Weights of a small contrastive image-text model.
Model: 64-pixel images, encoder arch resnet, encoder activation silu, encoder depths [2, 4, 2], encoder widths [80, 160, 320], text encoder layers 10, text encoder norm rmsnorm, text encoder activation star_relu.
Data: 97500 training examples, 70.9 epochs.
Rows from block 4 of the text encoder of a small contrastive image-text model, named by matrix and row number. Rows with one number belong to one neuron. Each number is 128 + 24 x the weight over its row's rms, rounded and kept within 0 to 255. All counts start at 0.
After each neuron's rows are labels from the 100 texts, of 14848, where the neuron reaches its highest value: "fires on" is the input token at the peak. Only what is clearly more common there than usual is listed. The data: analogue clock faces. In brackets: how many of the 100.
# fc1: MLP up (text_encoder.blocks.4.mlp.fc1.weight, 768x384), inputs 192-383
# fc2: MLP down (text_encoder.blocks.4.mlp.fc2.weight, 384x768, transposed), outputs 192-383

fc1.493 [ 98  91 128 135 121 117  89 126 119 146 115 163  71 100  63 138 141 107 108 111 140 127 165 138 138 161 143 162 128 143 143 111  92 146 112 127 134  73 133 115 107 125 125 102  86  62 140 130 146 104 139 118  79 148 168 134 143 143 163 177 131 112 127 160 150 139  92 117  99  94 106 105 138 152 100 107 145 139 101 104 115 161  72 124  98 118 134 100 114 114  78 105 153 179 123  88 111 151 129 148  98 115 110 134 171 101  98  90 148 149 130 182 161 145 110 151 143 145 159 103  87 130 123 158 168 161 149 108 145 159  93 124 105 128 118 166 137 119 111 138 144 172 149  92 110 131 124 137 147 100 118 143 101 106 105  96 151 126 116 133 112 103 130 112 134 173 154 108 149 112 120 133 120 135 116 105 129 189 141 115 103 121 126 129 148 170 139 144 139 139 129 157]
fc2.493 [156 120 140 128 137  75 161 128 104 146 128 104 114 128 135 137 127 108 116 147 134 169 100 118  55 113  98  99 163 127 122 127 125 180 105 128 123 128 135 175 114 102 189 138 116 124 108  99 128 169 128 128 118 174 136  96 105 113 114  99 112 138 163 120 157 182 181 146 144 120 110 131 129 133 126 101 138 129 120 105 106 115 121 171 104 131 126 105 143 144 136 126 116 136 116 112 148 141 118 121 117 141  95 122 167 115 112 172 161 156 131 176 136 129 151 114  98 137 146 174  90 105 137 155 151 145 141 128 106 146 184 141 167  99 102 148 130 111  93 134 110 169 137 129 167 130 146 123 102 102  79 134 125  84 111 109 105 113 116 153 142 130 144 132 102 158 124 135 131 143 153  81 129 132 153 154 156 131 109 175 116 138 110 128 140 147 117 112 141  79 163 141]
fires on: "32" (100)

fc1.345 [168 141 131 131 152  95 103  88 150 109 108  96 156 131 107 138 113 149 100 135 128 172 144 106 146 144 152 103 149 149 136 118 149 119 148 120 119 126 120 110 131 143 139 146  74 123 124 147 168 125 200 151 103 109  79 171 162 136 151 118 138 128 101 120 119 111 126 161  99 136 140 114 134 125 142  97  54 105 137 120 105 114 180 161 143 115 126 142 136  88 148 100 137 136 141 101 103 138 104 141 134  85 125 117 100 128 164 131 127 106 126 128 101 126 117 131 104  82 170 160 110 125 134 136  90 156 112 120 194 148 125 127 155 127  97 108 118 131  81 121 158 151 147 130 143 125 127 103 171 152 122 161 126 141 150  98 127 101 139 129 148 140 100 156 103 147 183 128 125 135  82 108 129 169  99 138 106  70 134 148 110 127 128 119 148 133 145 124 129 116 148 114]
fc2.345 [141 133 114 116 161 148 100  99 130 153 149 111 117 133 154 147 138 126 156 126 169 139 138  87 141 102 147 126 163 159 130 155 100 160 130 126 148 124 131 132 119 131 141 177 140  84 133 138 148 156 146 127 122 150 116 144 164 117 180 129  86 111 137 140 134 113 156  70 119 128 115 119 129 133 126 112  91 129 163 136 145 107  90 153 119 127 151  64  98 108 108  71 118 133 158 121 168 111 122 154 119  74 138 112  73 156 127 145 130 116 107 104 140 123 156 143  98  92 118 108 132 103 105 127 106 161 123 121 177 141 111 141 129 139 134 121  96  98  89 119 127 111  97 124 127 110 110 149 166 122 107 143 166 134 152 177  87 106 140 139 143 143 162 120 100 151 113 106  86 112 108 163  83 146 120 121 124 156 119 116 129 146 162 100 157 143 130  96  84  92 127 162]
fires on: "28" (100)

fc1.300 [139 111 141 157  86 128 165 122 134 139 148 166 173 147 193 110 148 120 165 145 165 115 119 188 163 120  90 121 157 117 128 103  89 119 118 145  72 144 150 165 124 153 144 141 103 127 164 133 100 120 130  93 148 134  72  52 147 116 101 161 144 114 115 175 121 152 155 120 124 118 120 180 128 143 133 129  93 138 137 112 135 147 110 163  84 140 122  78 117 159 129 129  96 135 129 120 176 134 134  84 128 170 159 138 118 126 114 135 133 133  65  87 126 161 110 149 114  84 131 125 113  89 133 120 107  82 140 163 137 131 116 112 124 114 138 145 160 150 115  70  98 121  80 131  97 119 161 146 115 124 129 140 127 164 162 132 147 130 173 127 146 105 162 137 107 129 115 137  94  94 138  95 115 110 132 176 126 122 117 125 154 110 125 108 138 125 175 127 111 168 122 115]
fc2.300 [110  97 153 154 102 118 133 127 132 146 143 155 169 142 172 115 151 133 160 159 152 148 129 133 124 136 108 109 156 128 152  84 110 145 154 136  97 142 156 144 128 116 154 121 126 135 168 128 110  85 134  88 130 132  92  72 145 109 119 163 157 109 101 147 130 151 167  88 141 112 123 167 144 161 127 153  82  92 151 125 141 163 131 175 144 168 107 115 121 117 114  95 100 137  79 139 142 136 132  89 138 138 147  89  93 144 135 114 140 104  76  74 138 135 108 153 139  79  91 120 101 114 113 136 126 113 134 161 149 104 115 146 134 113 103 110 147 149 130 113 103 127 138 111 108 119 118 128 115 118  92 147  74 156 179  95 160 138 166 146 159  82 145 160 127 150 134  79 133  74 118  84 124 103  95 155 116 132 120 116 153  91 141 140 125 119 149 132 143 130 136 111]
fires on: "11" (100)

fc1.401 [130  83 123 122  94 130 118 125  97 135 117 108 135 116 115 143 124 100 130 101 161  99 125 128  69 139 168 104 130 118 146 116 164 128  95 131 144 126 112 146 127 101 154 126 122  93 166 143  78  83 118 112 102 149 125 108 162 120 166 151 136 139 136 142 144 146 148 108  71 147 159  97 156 102 112 115 108 166 137 105 109 136 119 133 101 152 116 127 120 114 129 107 116  93 128 133 132 136 132 139 124 121  76 131 133 179 144  90 116 116 156 160 128 123 131 137 151 142 107 141 153 162 125 149 117 171  82 121 161 134 110 138 119 123 104 141 126  90 103 128 135 132 123 131 105 134 160 129 150 104 105 147 104 123 139 122 137  95 100  86 157 145 111 138 113 128 128 119 111 162 108  90 113  98 110 118 108 120 137 154  88 143 173 123  96 106  77 110 115 161 126 140]
fc2.401 [151 138 153 105 193 126 137 109 147 112 149 173 169 127  94 128 116 182 113 147 106 136 120 110 131 136 114 136 108 135 108 133 111 109 191 132 118 154 134 120 117 141 143 101 125  76 120 158 156 138 136 161 118 112 136 113 135 143  84  59 128 120 122 179 153  94 127 124 197 142 146 138 165 182  90 103 155 131 184 125 114 105  87 154 108 136 141  76 111 126 109 100 151 138 106 160 152 159 114 111 149 144 101 125 115 144 119 132  97 107 109 107 120 114 127 122  96 116 113  88 141  86 101  96 149  91  92 106 165 168 129 152 132 164 136  97  97  82 156 144 118 136 148 115 151 116  93 126 124 123  98 139 112 161 166 139 141 160 105 150 124 135  88 103 188 113 153 118 135 138 166 136 121 150 136 164 133 124 117 133 158 110 116 118 112 171 163 121 114 130 161 141]
fires on: "43" (100)

fc1.410 [106 111 159 133 118 164 123 103 119 149 133 149 128 107 149 116 107 121 127 122 125 110 134 145 123 139 123  99 129  83 121 109 154 157  92 138  82 131  96 122 158 167 166 126 162  50 144  95 121 120 120 139 145 126 173 128 159 118 141 154  97 159  84  94 118  85 116 143 140 120  99 118 151 119 149 123 128 160 114 147 126 109 140 159 145 119 130 102 141 131 146 126 100  99 138 143 120 172 182 150  85 153 142 191  97 145 104 136 153 121 141 101  70 128 132  95 140 137  98  60 125 106 108 138 142 142 135 143 104 123 136 111 153  87 160 153 122 153 154 138 104  95 162 104  81 114 128 142 140 112 135 130 122 146 136 152 103  91 154 154 156 187  94 104 122 160 133 138 155  79 139 110 132 131 142 148 146 148 164 113 132 115 133 144  86 145 127 174 144 173 145 120]
fc2.410 [131 153 160 136 148 130 100 159 155 129  98 114 185 103 156 111 129 126 162 130  76 113 187 146 123 130 122  84 188 123 116  98 123 122 127 101 118 132 117 138 171 138  96 146 149  68 168  85 112 142 154 186  73 150 123 182 155 161 127 137 121 153 118 169 124 119  97 113 101 144 125 144 137 169 135 127 111 176 108 135 114 134 156 125 148 126 107 135 120 101 147 119  94 119 151 130  80 153 158 126 121 149  98 164 107  94 127 137 144 137 139 105  81 123 131 125 134 134 114 111 148 130 112 117 133 144 123 171 157  93 152 129 103 148 132 118 153 115 138 131 140 121 178 119 132 164 121  63 129 140 132 110 136  98 152 179 128 159 123 124 134 125  88 112 128 166 151 147 156  83 117  87 156 105 149 130 131 144  92 109 156 114 117 159 118 147 124 137 135 152 132 130]
fires on: "24" (63)

fc1.204 [106 135  97 127 102 112  97 132 166 131 148  89 121 183 148  86 167 111 140 128 148 142 101 131 153 117 137  90  95 120  97 157 103 142  99 118 134 111 113 113 165 138 128 122 148 121 138 106 111 103 133 124 103 121 122 121 166  87 119 165 158 106  70 179  90 127 124 145 145 194 154 119 134 141 122 129 122 117 181 106 140 112 101 111 125 112 155 131  84 114 115 118 136 136 120 117 146 125 122 157  94  92 149 127  89 145 118 100 136 109 151 102 143 140 151 114 142 164 155 154 119  90 127 109 155 138 103 143 159  90 153  84 145 147 101 156 145 105 141 113 125 119 141 123 120 125 125 117 156  90 107 116 126 143 124 130 117 155 117 127 185 158  93 125 142 128  97  85 100 151 120 142 101 109 100 144 110 115 119 102 114 145 132 176 173 153  96 119 105 110 143  94]
fc2.204 [136 153 116 105  92 164 106 123 161 165 113  93 118 123 158 144 166 149 131 132  85 140  94 137 146 140 117  81 125 133 130  97 128 146 126 144 148 112 150 129 185 134 118 133 169 112 146 122 142 115 138 163 128 173 117 159 149 129 126  83 168 128  81 163 105 116 125  85 155 135 154 108 141 163  93 164 103 127 144  94 121 136 129 111 101 120 149 208  92 105 102 147 134 132  79 112 173 113 132 142  87 123 124 117  79 103 126  86 141  97 158  93 115 142 142 147 133 178 134 125 105  87 137 119 149 122 109 168 151 149 141 112 123 118 153 132 154 111 126 108 149 124 163 126 117 115 157 144 157 153  99 140 133 112 129 171 126 141 120 184 130 117 105  63 127 106  92 112 124 110  93 140  93 125 102 134 128 127 130  92 165 130 137 166 144 158 142  93 123 147 170  98]
fires on: "11" (100)

fc1.17 [133 129  83 142 156 128 111  96 147 105  65 114 109 106 144 122 126 122 128 116 143 119 130 124 117 124 127 116 109 170 149 148 154 145 168 136  65 165 109 140  90 130 164 148 165 139 127  91 136 168 122 172 113 106 136 111 128 103 151 124 151  88 146 185 131 107 173 169 134 143  82 148 136 154 112 139  72 110 103  89 106 132  96 117 133  95 145 160 110 117 157 102 118  62 120 104 142 151 132 131  78 147 128 117  79 107 149 131  83 151 114  89 168 113 121 141 118 138 114 118 118 132 119 127 134 102 164 164 116 117 137 129 109 147 125 138 139  95 101 134 114  96 175 124 156 131 104 159  99 149 147  85 120 134 145 131 133 117 117 153 157 106 104 138 126 136 162 103 133  69 109 100 146 126 167 106 120 147 117 139 117 118 125 159 130 144  86 120 134 129 139 102]
fc2.17 [124 148 155 138  90 102 130 148 122 129  90 126 144 119 107 137 118 184 125  92 149 182 161 151 154 130 116 110 133 147 149 150 142 156 136 134  70 111 121 144 109 138 164 149 117 138 133  99 130 148  87 157 111 131 123  95 156  95 126 138 151 112 119 145 138 136 150 146 118 109  61 163 137 169 152 154  46 102 155 116  93 108 120 130 163  61 137 126 126  99 140 136 142 129 117 108 130 143 118 135 137 147 126 154  92 102 103 177 133 155 139 129 124 119 112 109 135 131 111 147 171 159 133 150 162 133 154 112  97 129 168  95 171 106 133 166 141 114 125 127 151 119 129  97 166 151 151 135 150 123 161 119 132 186 149 112 164 145  76 131 120 134 129 141 158 107 133 133 116 116  99 123 139 181 143 117 143 116 151 101 132 154 130 133 166 121  96 128 126  97 124 127]
fires on: "39" (100)

fc1.464 [ 83  95 138 128 107 109  87  96 125 139 101 139 127 117 109 153 125 133  81 177 173 131 145 126 132 161 109 143 125 113 156 105 117  99 102 127 102 105 110 105 140 108 136  89 125 115 133 104 152 118 109 109 105 155 124 119 191 141 141 134 101 134 145 141 132 114  86 109  96 129 144 127 170 128  73 119 143 148 118 109 100 181 118  88  96 120 138  75 128 108 113 132 122 148 145  88 135 101 118 161 106 170 136 151 167 110 112 117 101 128 114 148 168 133 137 143 133 167 120 118 125 133 108 134 164 134 119 102 161 150  84 138 110 119 136 121 169 126 127 137 145 139 167 105 137 144 140 151 149 118  97 149 100  83 113 103 148 112 106 159 135 148 135 132 141 154 169 108 145 123 118 110 124 132 143 105 118 143 113  90 128 100 158 160 143 145 144 162 153 117 148 126]
fc2.464 [146 127  98 143 122 138 128 130 136 107 135 153 105  99 149 150 134 115 145 112 156 163 130 150 151  89 135 117 164 112 152 123 108 140  89 109 142 144  91 116 116 146 132 120  97 121 126 134  90 176 152 138 139 115  65 118 170 122  87  85 109 160 156 135 150 120 201 138 123 131 130 125 175 119 136 142 141 131 120 149 158 140 146 129  99 133 126 101 105 130 149 138 121 112 162 137 169 146 115 109  88 113  84 166 125 131  92 126 117 110 135 108 162 144 120 149 132 146 150 100  91 119 125 142 159 153  83 127 149 123 120 127 182 169 152 130 106 107 161 122 125 115 148 104 137 153  94 118 131  67 124  92 145 107  69 138 156 112 118  76 136 135 109 110 138 105 147 143 115 136 127  85 189 141 157  67 174 131 152 111 101 149 132  86 115 163 119 126 130 125  85 116]
fires on: "32" (100)

fc1.497 [143 123  82 114 125 148 113 120 111 129  88 113 121 120 125 159 102  94 125 127 149 121 123 117 136 112 127  93  88 160 122 109 141 137 176 121  80 172  81 142  79 147 150 156 165 130 115 140 131 187 104 148 101 107 158  99 102  91 143 129 134  86 130 170 128  75 157 170 124 152  84 144 120 148 130 138  96 110 115 111 146 101 110  80 137  98 131 151 126  95 157 104 114  75 144 129 164 155 146 149 101 142 141 139  67 118 124 172  95 149 117 110 160 106 127 106  84 122 101 103 138 121 123 119 141  97 152 186 133 130 131 135 118 161 113 141 131  99 102 113 102 115 162  99 123 130 110 136 139 168  94 102 116 132 157 136 127 109 106 137 137  93 120 156 138 126 149 119 135  84 125 125 161 150 155  79 125 149 117 126 110 135 124 167 129 135 114 112 158 121 132 134]
fc2.497 [148 101 137 127 102 135 125 107  97 140 103 126 113 127 127 145 135 171 104  82 145 163 187 115 135 130 104 132  96 148 136 135 154 158 142 112 113 120 105 129 124 162 144 152 180 130 137 133 109 140  93 142  75 132 134 134 134  98 139 141 134 106 122 139 137  79 112 134 125  92  98 147 136 163 135 115  81 108 164 110 119 120 129 151 122  82 121 170 135 117 116 127 119 140 121 105 122 141 134 125 148 125 123 116  83 133 148 130 141 153 156 103 129  93  88 121 105 100 158 134 167 132 130 162 184 115 133 106  77 116 180  97 125  91 116 160 144 140 120 152 200 112  97 100 174 124 117 149 139 118 116 147 103 159 143 121 150 133 105 130 129 141 150 139 124 118 105 152  95 130 102  99 100 173 116 108 156 151 133 118 128 142 127 130 156 117 107 138 105 115 158 138]
fires on: "39" (100)

fc1.685 [120 129  88 123 123 112 131 136 140 103 118 156  80 112 130 103 138 136 163 141 148 115 144 147 122 154 103 118 133 172 148 118 150 138 152 148  85 179 125 149 138 141 129 161 120  96 102 100 123 133 146 150 114  92 145  97 116 120  73 153 167 138 125 118 124 111 158 162 142 118  92 149 130 145 108 156 103 122 121  89 110  82 140 183 153 123 103 126 146 130 130 110 135 130 123 138 134 154 144 120 138 147  98 104 111 164 111 128  94 131 124 131 164 109 140 129 102 128 115  89 155 149  99 127 143 149 129 153 124 152 135 156 117 138 148 126 122 104 124 146 102 155 199 151 166 111 120 139  89 134 135 144 168 114 131 134 124 124 117 130 152 152 132 149 130 111 153 121 162  98 136  84 167 112 118 116 135 132 147 136 142 123 106 157 117 151 154 139  91 144 114 126]
fc2.685 [ 91 112 109 163 120 116 209 133 127 137  80 164 131 151 135 111 162 110 124 128 116  60 178 112 106 143 123 142 150 131  92 140 164 114 151 115 124 162 160 113 129 139 135 140  91 107  83 115 106 129 124 132 111 160 162 103 129 118 105 121 122 106  67 102 105 139 133 110 169 148 125 112 142  98 104 105  89 135 156 112 145 127 162 147 120 130 123 173 143 133 127 175 117 142 145 117 111 132 177 117 133 131 142 134  75 139 115 142 158  93 100 120 125 117 140 124 129 117 101 106 145 136  81 114 109 118 122 166 115  74 152 153 128 104 189 118  97 121 144  74 126 153 109 124 136 146  85 123 167 124  89 165 141 131 142 156 113 158 149 159 120 168 154 124 130 127 122 144 137  98 144  98 129 130 116 132 124 132 121 128 191 101 145 141 117 127 129 147 104 114 116 155]
fires on: "39" (100)

fc1.74 [157 158 127 141 151  98 112  94 146 115 109 106 161 151 133 150 121 157 104 129 129 167 132 125 132 138 144 104 155 163 114 133 160 101 131 133 126 142 110 130 155 146 142 131  87 124 127 147 156 134 183 139 110 112  81 146 161 111 154 107 155 122 102 113 128 114 131 162  98 130 138 124 124 111 139 103  72 117 130 111  88 129 187 169 134 105 133 132 136 116 149 110 139 124 130 100 104 138 127 133 126  89 123 133 116 127 171 126 141  98 129 146 119 102 104 121 102  78 166 154 111 146 130 144 110 139 107 130 165 154 112 135 146 132 109 126 121 126  93 131 151 140 154 125 154 127 129  96 176 143 113 165 128 130 158  84 135 110 152 125 141 153  92 193  97 143 186 121 126 154 104 116 133 160  96 140 103  54 160 125 119 131 103 120 130 133 137 146 134 122 151  99]
fc2.74 [133 108 120 125 144 127 108 111 125 162 101  96 144 108 120 134 175 120 151 127 142 167 133  81 129 137 126 131 164 123 176 142 127 162 150 116 124 131 120 158 109 116 130 168 129  96 111 116 146 134 156 142 124 134 115 141 147 131 135 118 104 117 152 160 152 106 141 121 119 125 120 109 142 134 142 156  89  89 141 129 127 123 107 125 142 150 168  97 108 100 103  65 118 136 158 134 164 110 133 163 140  64 157 107  60 148 151 156 135 139 128 120 157 134 155 156  88 133 121 139 110  83 125 149 106 141 152 103 169 121 133 119 149 107 125 133 111  82 126 125 133 106 112 138 133 124  92 199 136 100 113 152 102 136 169 130  74 106 122 136 139 136 148  89 106 148 131 115 101 131 109 125  94 128 137 153 136 180 136 147 115 161 147  98 163 133 165  87  76 107 110 146]
fires on: "28" (100)

fc1.79 [118 119 144  83 133 126 135 112 150 118 129 123 152 152 139 166 144 112 130 117 143 128 110 132  96 122 112 108 167 159 108 120 123 115  97 115 119 139  92 162 123  90 128 153 104 122 137 146  92 122 121 134 159 133  95 142 145 129 157  82 133 157 142 149 117 136 108  86  68 130 136 122 143 131  96  99 120 118 129 149 100 105 107 126  91 136 123 116 120 127 106 106  95 141 147 149 128 152 109 118 110 109  56 126 132 139 118 113 113  77 126 144 175 124 154 119 117 111 148 146 146 168 132 149 136 135  91 155 167 150 127 146 129 143 104 162 136  98  92 139 102 162 148 118 141 124 114 144 117  98 124 104 120 169 126  95 127 125 148 144 140 110 124 150  59 166 139 137 102 137 117  99 103 119 108 121 115  96 171 142 103  92 116 102 113 139  98 150 123 112 146 118]
fc2.79 [112 151 135 127 162 108 124 143 122 141 150 105 114 125 128 165 110 128 135 202 135 143 121 147 124 116 101 133 167 126 110 135 139  90 114 112 134 116 139 135 147 113 142 116  93 139  84 139 162 115 151  87 127 150 129 139 137 123 143  91 129 151 157 108 104 148 114 118 135 199 107 140 126 166 159  72  98 103 156 157 140 130 107 123 169 153 135  99 136  95 139 105 109 158 149 167 127 107 135  94 117 128  84 118 131 159 150 161 114 120 157 150 156 133  84 123 136  98 105 169 170 134 148 151  98 110  88 117 120 145 143 129 131 129 141 127 149 136 119 110 124 143 114 116 134 155 124 107 117 113 126  96 123 131 141  87 111 133 118 172 130 142  92 142 124 165 145 105 134 113 130 142 128 171 160 167 120 103 149 148 131  91 131 130 133 113 116 154  93  92 122 105]
fires on: "43" (100)

fc1.681 [144 122  49 126 131 141 118 113 146 107  62 113 112  98 144 141 118 106 140 126 141 130 130 113 112 129 125 138 110 163 150 145 148 144 181 119  65 155 112 133  92 149 143 162 168 133 120 111 144 163 107 143 107 105 141  98 132 100 153 104 128  87 144 180 145 109 172 167 135 145  93 142 140 140 114 156  79 117 117  99 111 140 101 118 157  87 138 164 117 129 154  86 109  43 114 114 157 169 127 129  92 135 144 117  59 115 126 138  77 148 114  90 174 127 118 121 105 142 114 125 133 117 127 127 135 104 160 143 142 105 143 128 120 157 147 127 124  96 101 145 116  93 171 112 144 126 110 155 113 148 138  86 116 117 157 118 138 129 109 137 159 106 100 140 148 139 163 117 133  73 109 108 131 142 183 113 123 158 106 126 110 126 134 170 140 148 113 118 142 118 140  94]
fc2.681 [133 126 159 132  95 103 150 148 139 132 109 126 162 105 108 138 134 185 114 103 169 171 150 127 158 141 119 125 117 155 128 165 137 169 138 129  80 122 136 137 124 143 183 150 135 133 138 100 130 128  91 152  96 147 126 106 164  74 112 142 165 112 120 143 128 150 170 128 122 111  83 147 131 149 128 156  46 105 129 112  79 104 120 134 166  60 124 135 133 105 143 161 134 119 110 145 156 150 118 139 162 132 132 144  78 110 100 173 118 138 146 148 150 119  92 110 130 120 123 151 176 153 146 153 152 116 173 121  87 122 174 110 176 117 147 174 126 111 132 149 162 143 121  96 136 126 168 119 149 128 161 122 116 181 155  98 144 144 108 126 108 127 128 132 172 112 156 147 139 132 105 111 138 158 156 107 113 134 139  97 158 163 144 130 168 104 112 118 121  77 120 123]
fires on: "39" (100)

fc1.602 [117  96 138 126  85 143 103 102 146 138 113 142  87 117 115 124 137 156  94 131 144 159 141 167  98 146 142 154 122 104 127 108  83 134 104 109 110  90 133  77 115  90 111  94 122  74 144  92 125 144 125 104 100 133 112 122 145 116 139 113 116 138 114 174 133 119 116 134  95 106 143 142 155 110 119 156 182 154 154  98  80 145 125 115 104 107 173  86 136 106 117 142 127 156 156  88 133 126  93 147 116 172  98 158 165 127  90  95 124 142 131 153 146 123 151 157 130 144 121 108 121 148 130 123 170 147 116 111 158 131  98 142 120 117 117 132 123 106 110 137 127 145 155 108 122 127 120 147 122 129 121 140 123  92 118 122 130 154 138 161 139 143 121 127 125 161 166 106 129 101  98 112 132 127 142 114 162 170 126 116  98 152 188 141 139 131 165 125 164 124 101 149]
fc2.602 [121 109 118 124 112  98 163 111 110 123 144 131 128 132 120  94 155 139 101 175 141 116 102 128 163 134 147  77 110  79 126 133  45 138 102 158 158 132 124 113 116  99 120 140 127 142 115 122 106 126 121 101 164 155 157 127 122 117 160 111 115 154  98 134 157 116 144 166 104  90 170 159 157 141 113 143 106 104 157 110 160  93 145 127 124 121 143  67 128 117 136 126 135 149 154 122 115 163  92 116 116 180 110 144 135 145 141 146 126 143 141 182 158 131 138 158 107 142 159 104 115 156 121 155 120 130 119  80 143  93  86 152 147 148  90 165 113 146 143 175 144 127 149 151 130 129 107 134 119 143 164 108 124 133 115 118  95 131 135 104 133 127 120 120 149 138 122 121 109 139 125  88 149 117  74 108 107 132  94 166 127 110 153 104 147  86 144 152 175 133 147 158]
fires on: "32" (100)

fc1.712 [114 128  75  96 142 147 125  68 137 104  81 120 101  93 143 138 121 101 118 112 138 123 135 127 119 111 129 114 104 177 154 127 112 118 160 159  92 156  92 138 112 123 140 144 167 137 133 118 127 164 117 195 109 132 154 120 115 117 142 114 142  90 128 172 146 113 175 146 123 136  79 148 149 113 103 142  76 143  89 107 111 121 111 117 179  99 121 153 123 109 171 102 133  73 106 125 149 144 121 105  68 167 144 122  81 129 153 107  71 145 107 114 155 104 124 132 101 133  94 115 142 148 137 123 132  91 159 151 127 140 141 150  80 172  97 131 105 132 119 117 101  98 191 126 132 123 103 148 105 140 152 119 131  98 145 112 135 106 113 158 174 108 129 144 116 112 154 130 134  87  80 103 150  89 171 125 143 162 132 141 110 102 110 151 124 147  93 119 160 136 121 139]
fc2.712 [124 150 138 116 120  89 134  98  87 141 119 100 125 121 132 112 130 111 127  79 156 134 146 130 121 173 116 128 138 141 161 128 106 147 156 126 119 103 110 137 163 129 153 166 104 130 102 105 114 169 127 144 122 150 118 119 127 133 135 144 144 104 173 151 141 147 158 151 154 114  98 124 122 127 131 158 101 115 147 145  97  65  89 119 110 113 142 119 125 127 147 134 152 125  95 118 112 120  95 112 109 138 107 147 112 108 152 124 115 160 131  97 158 106 139  83 108 144 124  97 140 138 126 136 161 113 143 120 118 136 139 113 138 145 108 143  96 104 118 151 106 113 145  68 141 155 103 103 140 143 126 126  96 152 131 165 119 137 111 101 109 148 106 119 107 111 102 134 137  90 111 152 140 145 111  87  97  84 146 145 128 137 145 138 124 165 149 120 144 137 140 116]
fires on: "39" (100)

fc1.326 [125 142  89 130 143 152 119  99 147 115  74 113 128  93 134 129 119 104 145 128 130 128 117 118 103 112 131 136 112 172 144 131 150 141 171 118  59 157 105 126  93 136 149 151 152 137 137 108 138 170  94 171 116  90 134 106 125 110 153 100 139 101 146 174 137 105 183 154 137 146  81 166 135 128 116 160  94 120 119 107 122 135 119 123 143  93 149 143 127 124 159  92 110  42 113  99 144 167 116 107  93 144 149 111  69 125 130 128  85 161 106 106 157 118 115 139 105 138 104 121 110 134 130 125 132  85 174 151 131 105 144 138 117 160 133 150 143  98 108 147  95  80 159 114 148 143  93 143 119 147 129  95 111 116 148 132 143 117 107 130 157  96  92 143 130 122 158 117 143  81 102 109 141 142 178 107 119 146 106 151 107 117 131 155 132 141 103 100 149 115 129 119]
fc2.326 [123 142 149 136 105 107 144 150 128 135  93 114 158 110 100 135 122 182 118 117 165 172 149 132 144 123 130 112 122 152 139 155 157 152 136 131  65 106 137 143 106 135 161 153 122 126 130  98 123 143  86 160 116 137 126 105 142  82  95 133 169 122 125 142 126 141 164 134 125 114  73 152 132 153 136 157  37  88 155 102 102 102 128 141 159  63 135 108 128 116 135 149 144 133 113 130 142 157 118 141 156 147 137 147  89 118 112 166 120 153 142 148 147 109 123 105 137 131 104 150 147 156 144 152 155 113 167 112  88 142 183  98 176 111 135 175 141 134 127 144 137 131 112  85 158 139 147 134 161 120 176 109 131 175 147 120 150 148  85 136 113 139 130 131 159 101 140 147 118 137 103 121 139 187 165 117 131 113 154 105 148 173 134 138 172 118 111 126 130  88 125 124]
fires on: "39" (100)

fc1.536 [134 130  60 141 151 149 116 114 150  98  57 104 113 109 143 124 122 109 142 117 146 114 137 117 134 124 127 126 113 168 157 138 149 125 166 140  62 162 108 128 108 136 168 152 162 145 120 104 143 165 112 155 122 103 141  89 123  93 141 115 120  83 135 166 135 104 178 167 129 137  81 144 140 147 106 124  87 108  96  86 122 122 131 115 152  97 139 165 116 135 148 105 117  63 115 111 147 154 131 133  73 148 140 106  67 117 149 130  70 145 110 112 159 122 104 139 103 125 108  99 116 135 133 123 141 115 168 177 111 113 135 162 103 153 116 140 130 102 105 133 111 107 167 124 154 138 112 146  86 147 162 100 128 127 150 131 128 113 117 167 165 113 113 152 133 136 153 112 143  79 105 100 143 130 180 114 130 146 103 163 123 108 124 167 137 140 101 115 145 140 129 120]
fc2.536 [126 122 125 137 103 100 143 138 102 165  96 149 146 131 103 154 140 193 120 111 153 154 162 161 151 142 117 108 146 163 143 166 162 160 136 133  83 110 110 147 115 128 148 123 129 103 115 112 128 156  91 170 119 149 143  97 123  86 118 160 157 101 122 141 158 134 155 116 116 115  61 163 134 146 137 146  74 106 178 126 120 108 148 136 139  70 135 125 113 121 111 161 132 129 118 121 129 158 109 141 167 118 141 135  73  97 111 173 117 144 115 127 129 139 137 115 136 119 108 108 130 169 135 145 145 164 118 103  89 128 162  92 160 121 128 167 134 106 157 139 172 122 120 113 143 142 137 114 143 155 136 110 163 182 129 122 160 170 101 113 129 143 115 129 132 114 141 156 127 124 102 123 152 150 133 121 148 102 153 111 135 137 135  98 159 122 118 114 104  78 119 117]
fires on: "39" (100)